config = dict(
    encoder_arch='conformer',
    time_shift_ms=50,
    encoder_mlp_ratio=4,
    encoder_inner_norm=False,
    encoder_slots_per_expert=2,
    encoder_kernel_size=31,
    fusion_encoder_norm='layernorm',
    fusion_encoder_bias='none',
    fusion_encoder_inner_norm=False,
)
Rows from block 5 of the audio encoder, named by matrix and row number. Each number is 500 + 40 x the weight over its row's rms, rounded and kept within 0 to 999. All counts start at 0. Numbers have three digits each. After the name is the row's rms in percent of the matrix's.
# fc1: shared expert up (encoder.blocks.5.mlp.shared.fc1.weight, 32x160), inputs 0-79
fc1.0 095:557503568446506477516482487548477522453533573530569475527477546486532517443477534483548473483450424572487536560507449443504433462454509468464533506483550465517546484488507461512497444505540532483518439534606476581424555486476462528496493461
fc1.1 100:526446504533525552508524478508580458481554537502472560492480544499499495523407568441545522577490447512473589449492479474588460539449533480409410451469508492477560494540518450493476449495489503455583491502493512560462466439522450556441487560
fc1.2 102:558551539449431554484509477500504449527571455428521457488473520480498525491482491516527525507465569409444457524508546498432583501458472463534485477551485535494504488449474486483544527463433511525554500476468482445530537521460532473513506505
fc1.3 097:432506490502523447482490522499507472519502413415510595476481522535543486486488460533540447456486486442555523494497404530488532500547451478519496561492464579540495475428517441553490525479445461576516491494465473467521455537460542483486488513
fc1.4 115:482522551475483515501450514480515468528459439469523494513550493529537524463510440579445503476474536482557474485457522533514524551548408536530505518531503538498553464408596585567488518541462466497558535555507494521481455580458538513488477452
fc1.5 102:525511516542507497493482455516475518581568458507558452509534513513499556517508469521492443489499521467468455450500415484485528532512497583478507566507510551592517462440531535525510524471413455518568585563481556468482462500535579569533512473
fc1.6 098:504427478512471537510543473546511508521565516493474483396488548453513501451536482472517533467483525515498473508536499489512496511478483477464455461479471505470486490481441538405488567520555580543491472574526507585481574465487504540493536559
fc1.7 100:412475468531440451426467433476455498490531522524543467577613523557506526509493496411563523535542539522538472431476517480585475518483532524474498587427509502481547463514546539500511514458510563533465496525520548511495488410473519565485518562
fc1.8 111:462509445482446536527455473467501486514425490458591501505608510524485523426451526576551396503550469486554469459510440524511558510538466535523472553457491500546495500514536485579474549416466443531499558549514526450490440580498494466507504536
fc1.9 108:468436455566549496564501582456393584535480515481467419498545610521483510447553506479521562500454478570517490571523485471476495479448527528417524455475489457425566496527506495504494448465563502461516472565546500531529505472490462461485517474
fc1.10 087:466503524504501492493506555539521480491582531469537553511490580410464428540514461480497530507463524503454554480482488443475480528543461488548440533482454502463526535486448565458562477474462576539526508545516532574475450425505410517586567462
fc1.11 100:516496463496475512527536530576427595546517581530492508562509428544501523503500585506465471484491493518536528461584457490496473507490494572515459482474520515481521532521522498589516507473517534441480466488557462461538593499561569490507471607
fc1.12 093:490435535497500543456486473527462572461532463476541484541473464488476514520538425531576500502506482505474479498415491575520490541425500470466398480433470525570551527499528479507538513460498518527500474618530527468514527495492509505539465503
fc1.13 094:506467557483568514497498431527546536450562548471530475470552511490544561487427457523496471434446548536549480480474519487530530508524485500467500535489482469537463438453525586518479509513519526519526449588557505462480463525492536497493482564
fc1.14 098:480461482520455452456528432613523460518471498467582508475481497479475475501512523511495478425486489488502525498490436548538489523566512518535513410466495496496431414493512503470484466456548580505540485482511521534522494527533525528435545576
fc1.15 106:541500498561376499501504485524515460512444511466572455548429520526420486566530467497483460510496480501495467464482464486452503589493541516474479529510497445558505476478512468517498535533529518530492522515501506485551534446465514513464493479
fc1.16 093:503536477519486516488517456545483521506517392474497385525479531570484482492463499551494497489513511452474496481545471548502542499501506441460496475419508480529524531525584437438499496446435508567505528565428527466450483589495502475475514480
fc1.17 093:494497494533552548443499562455455484461474518589512535480489522478483488524508489525509503542497461535473423522496462502451489525468588498465486451533536509474558551544448458535538411515516520455474492497504598534550493434502427467489552522
fc1.18 096:474569571478422489479435502547540553517535479495431533544487531532504500495429489524484471480460471529567548498443531506596565513519466464491505538524456532542484502504536516549520482392502481597532586518489495450519486582508520498509517502
fc1.19 113:529495541463470484551507510455505526589456425446557552539508501573560495495503517575481510416470490445546476455478479550459565548561499532552506543533478562519432473486559524504506545443419463568542512546487504415503479471470535465486470424
fc1.20 086:456435445444484497511479516531471573492473486517520486512492520506532493555522503581519467487496458436513409492528514520490511503567494509542510451492533556552529461426461469508519603501485527507485449501538529582478455493473561488507518520
fc1.21 121:480505495492494510544498534465469591491546538544513473503445553520487455474463523481464487521441469518469514560537524512505490495448570469473547459528517457412513531549495453543492463527547541460479479525496489537556515498461494522531506453
fc1.22 098:511449416468535432432483476573465544465522523488529460524537539419497518523564533466478480525472424536533502483474524438578509531489504506520417523464495504541549524487532485505447484496489484466516534533482507536462486426538505510490512501
fc1.23 096:577419585515519479500527534528516512480587549478482554479494441484492517535510471504493525546572468512485501542507523443584529482463459413463533486508497485478538476540509426426494442489522460444511430532581541467470576514545534457494535535
fc1.24 095:575479528526501403537470497572559521458506523475505503459450465495511468440559497548530490493475422403588450535442497548449543502583449504543406469476503482430481459484543521474552485409463500501522554546473534524518506548492527519470496481
fc1.25 080:487478477485419431519574592515508445569457507477474501448557503441480480464519412480555476403502443480543503500526512480596480501542465478478531536457498528489494449482503521422512424479578531535526494441488503481456556478511538516570488492
fc1.26 095:451495509519496544510470499516473491403515489535509485551544450472520523520547512510512513417514492531469455506464489516524511495445431483470534458386513552451451480520488567472481456458507579492536476525485532546499494524440557477556478387
fc1.27 100:469498447514527533474483450505564551502568543478576530445528548466465519562540523476502479514539447525486496509529490472542511468422534479477450521473546466540496479429474487467484466480440496483551588501484478443413470483481536534545564516
fc1.28 096:562386532490523477495541530543483546527528494583491512455493494456463422493545483525516485509509503508484504451491476479487475478487422488505486501457507515423530447460501545524447486517427543496426491538529523562504545543584461465575489570
fc1.29 120:482479515512491473524472506535425491557489453464502515473524513499485526443512409513499564465425525515515528502447453565473565557556419570534506534491434529516512479496532521419517504523432500509543544527396506548494425512493516493493515463
fc1.30 107:467458562471464501485506449548516570489482513495485501464504512503479535564549484508534528522514419584474459449386440533496503520426517515508505524475393464531508514527516549478463478513456567420547537548543556530466468438541450557462489546
fc1.31 095:510489552552508469421434515485482499445515451529538447454600469522522570539502459448531528534562497507478493427437595546499478459532523489479446489451545458488520508478469516530541516502448500460485501576483457475421527497461453535473523507